config.yaml
model: "masked image model"
dataset: "cartoon faces"
train_examples: 203450
image_size: 32
crop_scale_min: 1
horizontal_flip: false
method: "mae"
mask_ratio: 0.75
loss: "mse"
encoder_arch: "vit"
encoder_norm: "layernorm"
encoder_norm_position: "pre"
encoder_activation: "quick_gelu"
encoder_mlp_ratio: 4
encoder_head_dim: 64
encoder_fused_qkv: true
encoder_bias: "none"
encoder_qk_norm: true
encoder_parallel_block: false
encoder_inner_norm: false
encoder_patch_size: [4, 4]
encoder_layers: 12
encoder_width: 320
encoder_positions: "learned"
decoder_width: 128
norm_pix_loss: true
decoder_layers: 4
init: "torch_default"
residual_init: "none"
optimizer: "adamw"
learning_rate: 0.0014
beta1: 0.9
beta2: 0.95
eps: 1e-06
max_grad_norm: 5.0
ema_decay: 0.995
max_steps: 9400
batch_size: 512
epochs: 23.7
lr_schedule: "cosine"
final_lr_fraction: 0.1
warmup_steps: 470
weight_decay: 0.2
Rows from block 7 of the encoder of a small masked image model, named by matrix and row number. Rows with one number belong to one neuron. Each number is 128 + 24 x the weight over its row's rms, rounded and kept within 0 to 255. All counts start at 0. Numbers have three digits each.
After each neuron's rows are labels from the 100 images, of 14848, where the neuron reaches its highest value: "responds to" is what is common among them; "lies over" is the class under the peak. Only what is clearly more common there than usual is listed. The data: cartoon faces.
# fc1: MLP up (encoder.blocks.7.mlp.fc1.weight, 1280x320), inputs 160-319
# fc2: MLP down (encoder.blocks.7.mlp.fc2.weight, 320x1280, transposed), outputs 160-319

fc1.154:118139117143127112094063126100121086077172126088115130140111126133180112096083135104087124173125112137156132153110107148126102109135160095118120117129163124135148150127133127129143121132121143114134153124119145126124141149112159158097100094149128130132103108151147146141153139134140114111128128089085149126120099137119102081123135102087118133140149140103187112150118167147143128108146172151153079101126085108139125136149168109113125138126147103141108106061116165113082094136157109
fc2.154:123131133139125192122151150089095121121115136081172122110104110153180101112114160164112113141149115120098110132119122141125142156090114104114143129143143145161105110156095080103138122113093105142150084110156104093102069124103095144136116099124133120134119140152110108139154134157098162121100132131098094188120152123150109137127151108088148114131156107161176131138152154144173133094129119136079148127132087120147104123112138074124121130142148136131149137115133116133140100132111153
responds to: surprised
lies over: eye

fc1.526:099126136120094122163150158103103100114112144130139175087126142122080086110120136144159142135108101109113102126102184139128155130176123153124124137126144130096075134140106148137179157111141079139131089105149128107115154123124113125135134120118080135110137103147124108100127128131157092128132117112159200131139123138114109117143146116080166150154137161145111179087133162151102141141093155119088138082148138162090140178155111123128140135163083173119170125123138094121122146127155155
fc2.526:126131143161145125178117141103110132156108117133110127145126159104161101146133122168111124129128106086124135112139139138104143092095136121145111142123144112136131145127165151134139132141155126139143108131134104138154142106101159149111086140090173155148102164122109135115076119155113142113155123126136111135153131125108144135130110141143144148123146092060173152084118163141087113135121143085094132112124127126099142092113123150129152137124182130093129111159136153141142140136155156
responds to: sleepy
lies over: skin

fc1.467:167109115092132087136142102098154134161113123085130144131132117137116155111074095168145136135105105161143100107143126166094175066159117126140125094124111122124079118157149162149126150107111124141123134128126136165126132118135140159147125099124153124124071125135086123137116112145087145140132119106116185135102152092111101119147126118091131098112152141117123133111109099156117132094141114115102129127114087128112121092158175180134143114114146139154118158151109110095097125125161131
fc2.467:139129142087109099142126126091126150138069122134134137141138118126155166150120146130106127116098123172107144148183145114109137113120123156086166071141130169133065086102104137126150119125116151137123129136136110113126105107126094110122133083133113180117152130134120130122159121114196138137129131112120150126142175125178099123172140100081100112110128126157132083085148117132141127115141154100133157150108184136164118140149086097131138098130062119136134114172104110137132111140130129
responds to: beard
lies over: hair

fc1.162:125130104119123126158101127111111140094152110098118109131090117126079126143125153132119137128129123169132099108105136165171134116111110139112161143153048161124131141171131130121142081153171162156118110156144112182129117112120141137110138121141134181098128132139125122171097095126078145104114115149138111114122142108163127149167107104120180171152130157103160135095144088138102141141123135057095134180101118135172144135114093155130130097138124078102108097146162108115090155141073136
fc2.162:128123136126124146146117179137150176149150120116102128119140123138144146158116137197120125134115162133120198118131137095133086138141122157124096123133118104115135143113161126105105115151083093129122091121130154144113144156135165111125115105106146137139166129098151110127136146109144128153117125128078139126119133132121131123136166126092128158149085131125155149155160172251096116119112129158105127145131100130093129120118107107127161145137132141171095104165065095129128110134140131
responds to: earrings
lies over: skin

fc1.368:115127185115093152105152147158178131139106144119084137099114142122111128154104125123123146093128114129136122075122109147110154103170125175121105122129159138082114172121114167189151121082145116153104111138124158110138151138143188102101113171158114121112104139150104126134112111119115157125137118111115133117131142075142096125143143137107121144095131139129092154111134093170091107088104121087145114139133092124141183077119157140129127158130110131069113131140103150136178101136114137
fc2.368:132129139133144112104100154151107100102121107129121163132157149130155171104113142133127134085127118143122139128079082135128082100118114131120097113128134107157120104111149127181136167158123137114134123125136135133113155114098151119077100160135140135141178155091120144132162140100116166151135128102111116186129127149097119149134134109116114081151114158139168120167105175228147121130125141126141118079145083126124147078162122142125136148133179150106123125115108132146140068129120156
responds to: sleepy
lies over: skin

fc1.576:087113125124080137139114116085113125130106146147121095126108139136120103127132150129122104164128080145113073103102085140133179167161114136131122080120152121127072122120121129139115129110162108128158128138160125121127150145098149130116149142158101140114160105090127130107124135152086094105145138154163169107076164120100128107180098093103133166131181130101194086126125103131106135159118107114114112097139119138122119124150120140144092115130157119088147132105125115137145169137138149
fc2.576:124117129172147131116115140152135137113120115102172137156158167165132110161139158116118163153177127126135102140131144119134154171095126130096149125133096129136207107091140148100117114141103165131097150118149140128070096123121115168113149077111179124138120164125131096141157100154116114101116130133092097108098152129108143147114128093075153142144127154125145092111163169212142136144120156122067128098117115143143128150151121105121163123166132122158127073134119131107121146130113159
responds to: glasses
lies over: skin

fc1.523:157120113125128102144119119180107131108116094164146088170111126092125148122181159118148174126082127150107121140121146134166132132100171148103142114104121129146094087148139131115138111159143127116131109102114081099129169117119131131164080124137125138114110144140144143103131152149125102157123104148116115066129139167157139143116120082086151148122143121111160097086118142146118116100138125136140096113128173133125140137121115153126125119158172118078121149109175174093147128128111091
fc2.523:109134126111112176138146144126110098097111127127111150081129141110122143099137107132138122088122110115146195154096154108134135096105139148156123121184146112054131153085135133154144142103112104109098113147107155138133068115115137138121150152120152092109111112141127135101148130099141156115118125091136123132088115064155127178140140149146112128114081135150095144123143121151110129122167137125151126109136144118157097117113081121126111149155157136106137128103123128197137136120147188
responds to: glasses; top hat; long hair
lies over: skin

fc1.690:165121132109109163131125118144108152116136121097131139124096085140092118113142109148108141137114140157126145159183153118129138111174116125101138120144099141162149109150167169133197117084157090121087070106101100117130149075137134154123129145107170124114061106146104125154109129109106152158118118113099181132128074109153122153137166135095129102137103135135132133111164122159160112107136130144147063142095105123157144087125120151119106134110140149105101148120083149087150139129132133
fc2.690:100133175111113114116088086178142119134142164118128092121127115118124119133120132144151144139141167148129090114147143146098145097139130181085166081166120118110112107094144110131126095143065099118125159143125100128137102133159123144136138099120141114113119108166101132125139127104163098124124132100119123153137167154169124153161153113112116162070124131183116096106087116149154137113167138133114109169157147146130123147131118153119105133154049103145132131125104139168082118131118158
responds to: sleepy
lies over: skin

fc1.316:108125120100111103151153133100124142121160132096160138123101153143134098101153136151106107127146093154137117113110146147156138153152119082137157151143070153134125111144124149127128089119145099110123089131097161165146107135095136147113141134111135168120099108119138111114139123112103105105128142116105132118144131130141143151115105078136104107100155127081153132138112127130117126159132125133115093111186142105095174118128114122133088134147161145114047118104151124103151149142156094
fc2.316:146131132118144126147113104113109132119116155133080124119149130119124209100134093137124106101115168131137152163177085135065086108102129134120144073146139111113140104085146130151161130128088163131121118105104137147110134128158131107109142152102150120153148120136117118148155126157149127061120134171139147112086148129128142093142141129220096145145175113111098143105188129056153117128155130107138130118113144122158131115108127114126113141155141166076089118148103141134155119130153132
responds to: spiky hair
lies over: skin; hair

fc1.298:090131128149131136150106127122100113100128137114137117181152111104118150102093120185143121152124135125128108068124139124119157155169149151116126128091154152106064124133099138135097074145135119131137148153148147163140110125156152137118110098110095118098181137119144150063185137219151121097125113140115135099134159109074118086134108120111114111146144157134157117127111133149172117129123125136172124114145149131114116113108162136130102134086140115131102137151127121135063082136170180
fc2.298:105129135152179108120125157116106144124105104100160140118169143121124128104088116127148147140150125148127108145140102127128144132117145127099111139118166119148134095117118114130099141178080131126151155107160154104127152136147135150097149100137119146136150164132121104133170131205121124119140130112062138149119164146129097135142130100076117099128171105145171049097093188188148125105162117130127143069114117137135122167147169116124140111091141152163142113116109116134108116132115129
responds to: glasses; looking right
lies over: skin

fc1.341:111132078135126142115104113140130130133133132132170103129105127172129109166096148142117150139138101150130100143051119166146168087120160135136108114133115149115116171165144156202138097113091111129078116140113110132160125132085138138102151112145128131100125159070123122128100122134170114145140149134081112168105171109134119114131110117113131136126117171112160131129095134122140149151143133102119116080174108123089158163106125131118104121149157125161143117113097149098098114109124135
fc2.341:161121175136121115159135099135152103114129119143128188126126127121134183092156127142168110120114167109129138102176140115100099167130121088106128162115167157155160062080143129088113152130189125147182134112173104107106114113173096107146141168125148144144142102134111140143155122121078128121122129155171139099116084103105108151132131152098096088100130122134094142155147138104131113104142135122156110151112149127150103098126147116128134116087129170094138139159148120124154154131163118
responds to: sleepy
lies over: skin

fc1.643:170117124080133156132142113124164174157132090122134087142134154171148104107140086121103140128153124152125159142102142115108106140195126110091126117108125109147133091109152153169126101123126128105123103111138128108134121120111146128142115124107144159118091089145132129133150110122125144098127137105133172095138130119106143104125101071117083104088117148118146117132130105165183127128081144165174099087138097131115186107136104121117153149119101106140121125081168163134098125124134140
fc2.643:138137133175097151089148127145124132144156164122159105094103123163133109115114141103121114145132133114126089111143114133121137146090084116128151141158052127110114112117085083145159135131143148119155138132136119136141117116134090127094112115124064139145144147153059137143163141135177161134093123103160144116127122157159139119076148120105104068128150110147137121134127133122185138182141131142131117132137153097150155144123096144125123147176082111113096153146153104119084145137083157
responds to: beard; sleepy
lies over: skin

fc1.575:102140172133132114115140100130148124136172107081124151112122145122140116112069129123092030165119152145131144083140145132118116133137109161114119161131139162137153118139132150144119070130164162136135130118135163155122104129145161097104130131108116141112112127145177133110181134130100088090129113067128106089129158115107125103106131120126116109129177142094109142169172136125096114138141147116146067129142137120161176139163131131131132141160126071115102100142140109156161150149124176
fc2.575:149122121160144137117117112145129156135111120149154126115150124132117161141175172154150219122130141143121121145139125122148119090116124065111110115133160135134131115098208121120152143126124088125141120129129095128144138147130090173152107123131181096158143113119060110114101129114112136185121125162110127160150103164152134164158141126120142117134111152143147091108103126113131120089136114105122147136138104145102124091110143118125121111115113112154135172108099121112126130123113099
responds to: earrings
lies over: skin

fc1.184:106133110131109145110130141137074145128118104134142100123127128128090134144119130124153108175143153154138066108133149106089130136119100140096119100097119146125132156123094142169149151138116125149127127130150169135114097135108103092157136108133153146087135127125122122112148125133090100147132119160163139117095148113129121128134130125090139122117142139113117121085174127152148126130159158107163113060133135180153118159168138133117133089150122117157146118076118163106082140118147150
fc2.184:109133124101133130129143146145106167158148148145093108138139109100110113124099145150139128089158144124140088156101149124161123152098098107110135120115102116093146149161089112111146123146105145129145145142086139157104109160125099111088180126129132111107116127115122133090129128193102134104106125127136147111130154124120139162164134138127131125110090131147107127114069110123125133169171087117101067153140097111125136153094144161128159176143089120105137131147101133141115123121055141
responds to: surprised
lies over: skin

fc1.27:141135145196154148104125097091131104106129126160116105186125132138171173128185111084092135121067139141119156101169112140173152160176112178124102147097123155159132144104130110122151164116157112114113133132124158102126182115100176118158097133094153121145137162187144128122109123143132120145136111143144112106109121137134157127093115105113116097133154125132145115150109168130127099127117145129112134135140171119081121138140161161128149106150138100141132111129112132131116116140123108
fc2.27:172139136097085170120117142149141136162156182075126158150125126079113144133119135147165153110152134133138068154137133149156130126145131133119111118147117132118109133157069079140165148194149108115161148121065180129101119156113113117132172096138095134127069117140121134096060153140083098116133123121098128126085125123175125125125081149120164115150110108139139102130100127144117109134153117094110138132115087128133128144086125148128131154108100122101146146122127146113143153122106138
responds to: spiky hair
lies over: hair

fc1.165:122124116110124118093101095097067129097164137163137128119087113155070138146138095094120100175116143154126106127146136121121148108133092128139166126099060142126147152154153181120138137084161110145094132136109178123129076129084132153133117126107146140119103125131089112174116130132115109146120127132139121119138175101130139135173120118115162124125134184153089112129183151145119144114136104103156069167101154107167137127164140138121155141122097110159141117121137127103123138135116161
fc2.165:134129109094124087162136091125129122116155130107144123148146125114162122144111132133136119125139159124139135130118117158110128147127095148114118151104142116115106160106111121117148139168137098124159167149118136133160142139138127148100156133092155178107118126109131125157147131110148132102107128131096082062113176120152109155148140102083125137103143140115160093129076144238148127094169094123116096135126165090063166081131105118118125155135136117110130150123146137085156112129152135
responds to: surprised; moustache
lies over: skin

fc1.278:150115095122108112147139119129129143091186108126131072145085126148128106116149147108113109170139159170132136117096161163144145150160144158128147085104109140134125161184100150127105080090134090127105116120091147150132126126131113132160116175106098158120129080118162127123074118111112156125123141170147147135145130107154112102133112129110118138144084138138128076111182100155161138122085105094170095158129108127101129149090139119143154151121126122122115143126103123101163106127118113
fc2.278:131134129127114146125102116133141114106138104120105133116098150121119127115117121147144106154156119141122133121132142118148126104159131189095181098166097170145166142119151142136109129090129076138111102144120132118144149075121132185082153163118135109131163127159100102185119119112118122167158130151123145159144103102153116121154166112114167154137121169176126133130172166138112096108098143097124119142118130151121094129140125107115130097121096150152101119148145154122161103136137124
responds to: moustache; laughing
lies over: skin

fc1.486:137121077149147095101148135137138140124125105092127101146115120103112149099169132118165139133116118193128101118151168111133136150121109158104206135134076109147101106101104165148110125096125118096107125137133102103133175112101156093093138114140135168095085131128126144138123133129165133106146125114128135143106151127146153102126122164132141121116135190106053136101142086123140129118098156096105101144131135159148140157117091162132110135126139159126078131137185145107096104141137134
fc2.486:129134136162181118122127114142135097137107159118155119155122091121109140130154135113194139138131074127143120138116144142134121151096157087153152178101121170159134160140161120135069115118105108123131137128146088142134128076120119164134126088137133114117150134100140125154086119106108133106135123111130114177132127126116082082111128132080138115158126104112104148125120167234149128104097157144110166110156145138116103169142150138135160093092139155159130100132158103123158147121111095
responds to: spiky hair
lies over: backdrop

fc1.187:101143131133129157163107103155099131119145094157090114130132162109120114101154167120107128172098107178145116073126160155167135112180161176135143118145105162109114143164155116128130108139161079105149156167085146113122151096125126183132139144108159124114093096140125159173103126139091119135115109131110122102142067087121093132119130095084149134151119138162114129145132102161114099113113123143185093119084127180119096112131137122121117134139141115181127158104156127112132129124092119
fc2.187:150123128114168130136120151143118129145115143095115109160076128130129112168136113153112131164140131165146106108157101119140108105125130130133126155194079136129140118125146131105102138143165147129101133171094172138157109139169101134133137141104109153114132110100115176148088119117156130106107134140119139107156132132103131144128102090119108112124114133080138128139110135205129137138098148093142141183126129114140095126133124169128081117117110092142118122164160150128131167120144127
responds to: moustache; black hair
lies over: skin; hair

fc1.767:082104124099106153119124114124133166123189140162139104133100135166155110140166102141135119096103157155123177116140152065129138126177111129145116149120128147133156095154092141127157129111150140154113133119115138143137093124135152127116139163101120107142136093132130114159150133115148137148110149112120164087124116097144133146162128133130057126109107129101152112122121070148135132103123130101171102106102118093145187112158121175143076143076112128127081140129103142120124136127140122
fc2.767:109143145101105137120100109094181122155175184158147147094110116111159149126134121120170106113124174161099152119186154133127112084165106133139143123153103167125143092113141132110122153151128119135138134134114092158130104126116112148117129152109110110151099149149075103140114126049144114188107118109115124106147090122172126140123156124141135084110132106129085116107126141141135123108148111150130137142076120085150162077135102158131092112124084125134110119131117142086196133129117127
responds to: beard; grey hair
lies over: hair

fc1.23:154124091151168220141106132105133100125122134147110136095111111158114132103137103128142139133158100136127109114127083171131170133157121141120136105132131169126119119088147147113128121140097118145141133120151125090149144125098124133160141119143098110080111092121145130152103107113107147138121112127093151123098114086143091098106159104093147148150124147110155148113092151147141128068108159101125115123125114180167124119146160142123157095112156156126124120122116153121149102136147149
fc2.23:119130166119156056099131114148130150118129132143136120110101171145141129156134138139092122115084134118116119096122147091106106142147101139119145167137126115136121150154092129163146100131157151131133150144080141142109105128152137155134106134131121131125137169104129136088124120073165136140130134084155118146125137139141170141165081153123130115133115102124124097125131125112101122193128116180111144159128161120121120140144103107133111115149101096139105106160142125159101157134135137
responds to: moustache
lies over: skin

fc1.13:133095124182102154094103146098079129125161098124111117100103148145136125134093113125143148122124124145110147105128114107131094108150085136135121154135123161140170106126125129166132153110123090111131137098124105173130136135094141134107130109157078121141133107129149103185119130149112144109137130192109141127105153121128151157134112119118133146164149149093121131087148136144154150130095100113097068135101152082165161131133154171141131154160153109156114118129168139143124153130084182
fc2.13:123131159055144082166125061112125180121088145096142167120146140111133127148102131173164134111129137092136089163117128117130128116128133128127131090085141094144120156120132113138135145149071108128160132116123142133134138136137133138108161104184105162127151091122119133121119131095130113084119125143142107121114111091147079152170186114103141106079100100110131123111112144182137128133150106154166110126123126156144136148146132093130137172095140099146143150137117141111154125119137161
responds to: earrings; beard
lies over: skin; hair

fc1.422:125128162137145137123113108119112082111128140133106150180131115169087118072127167102098119126137113135112135122130120089122137132161088116146106132083129120137111147139139153123130149099130170117154133121158121120144132105112188165179143141150109080099156162143115121117101112160119132151092135160122149100105116126104135098114134142131167091106145137120084099112090130121108132146135134143118150160118118103117123151182175173128160100126131074154151137155103122124103105129122154
fc2.422:154147066106142122143115112137049170149137132080133123113121078116125129138148148134143158144120155127142113155132119148133120154086128123113173101137071077138155156097116107101131132150122111129105103136090142117127120122155099123116183067156151124089110096155119120162121138092155149110131129132096117163120098117128131101096165153132151163143088104113134113135173098101147132140139118143145131100109128147157135162093127127134138137085162136081115112078086115134085138124131132
responds to: spiky hair; crown
lies over: hair

fc1.364:114127129112102113137099156126151130132104095069119150112108172123175100126140149136141095135114110118127079155152134157079143142156116156110134142137160111105150129139100131168139154111121129164104101121132137126148082118133175140158128128163076124113081092143133123119126112115103121053121129102115180132097093085139120106114134143105134154135158097105124111124160139145153125128109138129126144108135126151166144155132122120133148145147122138091103103063168166102124146141142118
fc2.364:142126123116109078102134080177146136105148144169105116167137116096113145104164081119125122121144128140148126137116130096130114115089126137135097135130099108108110133121144162144096153115157115119178132123144118064128145165096120115136105141175167111114146142102128131142133132105175146129115131111079151153151139187162140132186115118133102111137102117116137154123092103164126109148160133150116138175093148108098142098129103173133076138084110128126139178183097121129157082133149093
responds to: glasses
lies over: skin

fc1.602:108118163167106121092136132127120137084148075110151123107070157111109126129123142110116103110137140156121100143135134101087127126128138168144164137145175112133152103138082141128145135114102142114060142140109189121147125115108161145138151166144089128109119115145164117130149130128093101104141119106108122167097092092174134138133085133135124105149113147136106049126116138141132129105102158107161094140128092089141150179178123120133120151164151122109078128134117148151099117134140141
fc2.602:159136151147084156146159107140153132153121104159112176145138150122117169101140121086126097171161129114133121157129130130150101109168136131151101120146128122111167143145145075210155139112108060132105161151106124135107172111087189120136112121152130173150141099108112143150118132095119065161112123151098123142111133098138126102124131129138101115140117116147123114152127157138116136097164139121143141115132139138153135107164087129125118125130106093188153098150148131128145151128117089
responds to: surprised; crown
lies over: skin; hat

fc1.176:152129124139113094141144135104147162128109153164130123154108142084106132161134084134075097103110143165106139117150131155137152101093086137091153164123088166114076127124131145118127112175163141129122155145112111148133112169142137071133121165124158149125119137147094114101094130124115100158142124105131120102161180058174145137117108110113120108132113139079135140093145136127112116117134141129117140148112143145142135105121140104129132125169133110113117112139067122113147122141132139
fc2.176:157127166104134129118092110141133127115137094092157127120136105122144118099112144131184117102164121132136167141114110115118101112133125091127109081123183108124154104104162124130119135079120167122159112112174104108143112071150109135140117118114157123152166110126166117158168116110110170111115139147169124155112102151110081113156163136142108150107146112163091149124160144110169123100116155067168103122134097116119094103128129132129104143100143169098121173135141123123169121130142135
responds to: moustache
lies over: skin

fc1.697:153117098158123148128097155118117106091128131128053118101111119123117120135094133114095100126095176147155153088141128080156106127126107170115195110134141143127149147148136156127132135092135121127106142120109136175101106082153147177068113128135154111129149116145141110126164097121093150146124136112116160105154086088145135156158140081117091144158123134129162153089168173148103118105146105126137126150087116158151120121143146157111091109162160148141130101137103092132159162127133099
fc2.697:111131145088108163139139143141126137123143164103140108117116134161125065106154134136100149088156109146139136131154108113121113126120139164127105129141106122120119131107112098132126113165106120126125114115110154096119115099164097115154135139111100083110156140149119129143128137143132144101139123125141143145130123115157125106111128146089086136119128129135106155150144120143127135152114157137118084096138175151098145137071080120125134127164109155144096114074131100144098138127134151
responds to: earrings; moustache
lies over: skin

fc1.489:133135124117110138169146122113148121116126126141129121165143117069118134145105080172121108125149160172123130097131105132131159140131098094144137166096124102099083122124135182139087122109174150121114140160151136123147109119107135139093162185112128106106155153155133122110109118208081126089129124090103124089145129094135113120146149122138136123157091157105130111137102114112125132157115069115099143170127121130105157095145170149124103145089100119123140158133098146157109091131137149
fc2.489:125136156136126131109123131137140096173110155145159138107119112134129129127059153095145146119124128101105109137191137134146075112074136129114117090130137137147148120067125141146184127118140125124149091120141083142107161108140123177102128099149162140142134140119129130153086112088129162166132120153143142141117120163148121139100126131107105100128148100154143154078128144141136125121148159109112141117135119149163159153111114135127129118159148154135151117173110094086140158119106130
responds to: sleepy
lies over: skin

fc1.427:151118119142096095154140124159102122145111081083094097130134125116156147148097144108132158162112177155137123133104132147173139169154155159144154129133113092166130094120120117168131139062128123122122152122116175149139168114119158105138137113117139143124123137173118134144117133131121088104143134100156132110140160131162058144125096143117149149181141169103145039130142149152127137111162157121105113099116080132164152173141123139141111118140121126121133146088130126102102114124099092
fc2.427:138128087146160120119140104096136142108129094167153146110129120109134160085111131191133157131111100120123166140101106087128180133096090086115089106107154135149127135088159120085169117130110092139135116111154138135112102149134169149136134126136173117175116124109147103121120130131139135148153135106107101127125117100114134139121165135136159143080148081147177091112131147168115128089132090136155181124103148156133124091121112100129101117132195110138152116109130155156150139120129163
responds to: surprised
lies over: skin; eye

fc1.723:135108111126138139147110091135115132135171156122140133127147126159110102103077142126120099128142141132123115076128134153085104180169126148112143119131134131104137140173132165130123143133122145143151123105152146140130115047127156153110107103117125143103137110123135112077139112159102144064143149089129121080150159093114115113133133162125086117122130200154151137118143119148134149122123148081167095125146088153157119176131184152137146130156152115112106064130142109112128121142136167
fc2.723:146125142128124155101106122139138155155129138111132161118147118111125136126109126161119093129143150127144128101126102120119077119150074145155115128114115166110122168173189138155155071131086124155131148125059123136126131100152149098178181117128101116146175076085084127130134126093119135097151151135117114160140114133119153100142168090122116091119110115158162122137126141187061144112123156097108129113145106127150112100173153132123137137135109150159091110182159107149142137120142113
responds to: earrings; grey face
lies over: skin

fc1.1:182117126134140124111094127126091080089155110109130074117078160124097112143136118094127123123142149115126101128102144165148128119147143152120154099092110144094124129129125153133144149102141125120075122143141186139134137059123122138167107145120095154125142092176104143146106127105110120110147117136133168128178102156169134149142140126116149142177114152162165125116190123136139125110096148122142087144164157107119147122146118131127150161124073117093128158113131154106097130132133122
fc2.1:096127135139067170127127129128160103151105084106121104132107101116122120144099102134141122151151108132136153121123143164119096154126157153128156107149156128087163127105138111137126118120115085119121128140153138100112160107163132125134133122163149163126179093176123121179168138113154121140117131136123161174120117137171129123110160120184136143107103151176107102118118112133101126107111141141198117119100153146138118137112110094122151121157102126157138131103107123152109119130074095
responds to: moustache
lies over: skin

fc1.665:128152156046124118125141136120125106085200124090120122110132132125118116050081140127113112155110123119113115090152134100146192144173134130139146093132140124096130139142139150071129103081144128114122112142114150151143135076145178195113133145120131114127135091090082125131124122124138116117109120104137174110148086131111113125132136116127115108095157122178145111139171163123099114158118133114145102126167097093127107147134137161121095127132122145094084151112152121157115127123109146
fc2.665:113127111140124146161124154114084161158115129180079083145123132159161114179150090135098119144177142094140158129127138165122094118139139191101130108125135131172140145119106095161130100112155129134111122127116091129154149139127143072162125138143162111179116137131143125168119122107135121148139137126120079143135150125128156107120093119168187173199126115080143162151143124098134127089087147128122138119095122160120134109085101138120144135137159105170156113102067145138146138132163112
responds to: moustache
lies over: skin

fc1.103:129126144132102150100152106098149120125081140129071128123092119153103096147181102127088101152114144151128153149124125135102127104140102175110154133124155151196131123137126138144123091089126145145097168113159135095141074120137123098131106121177174152097097166139153146115104104122118101110116126112135154147133153109111164135145093082124126112158128152080107130083117088138129133104144141119118123109137135142107165098113157122129108113149122142151134136134105168095137093149148152
fc2.103:189126123128124129167126133165186114110132084139121117122146154118159137127075084112153139111123135149134119082136117127123112164141131112135153126125101148115141153098133133118136136145131077111130100119086120167143163083124159118098150172085156117131121133109111128149114114141091138114112132101171110116137135112137095142081103133111124152110105148124155136141098146238141132155093114143159122098123080134175114153141175151120155143133147143119107104127143141107149137136106117
responds to: sleepy; winking
lies over: skin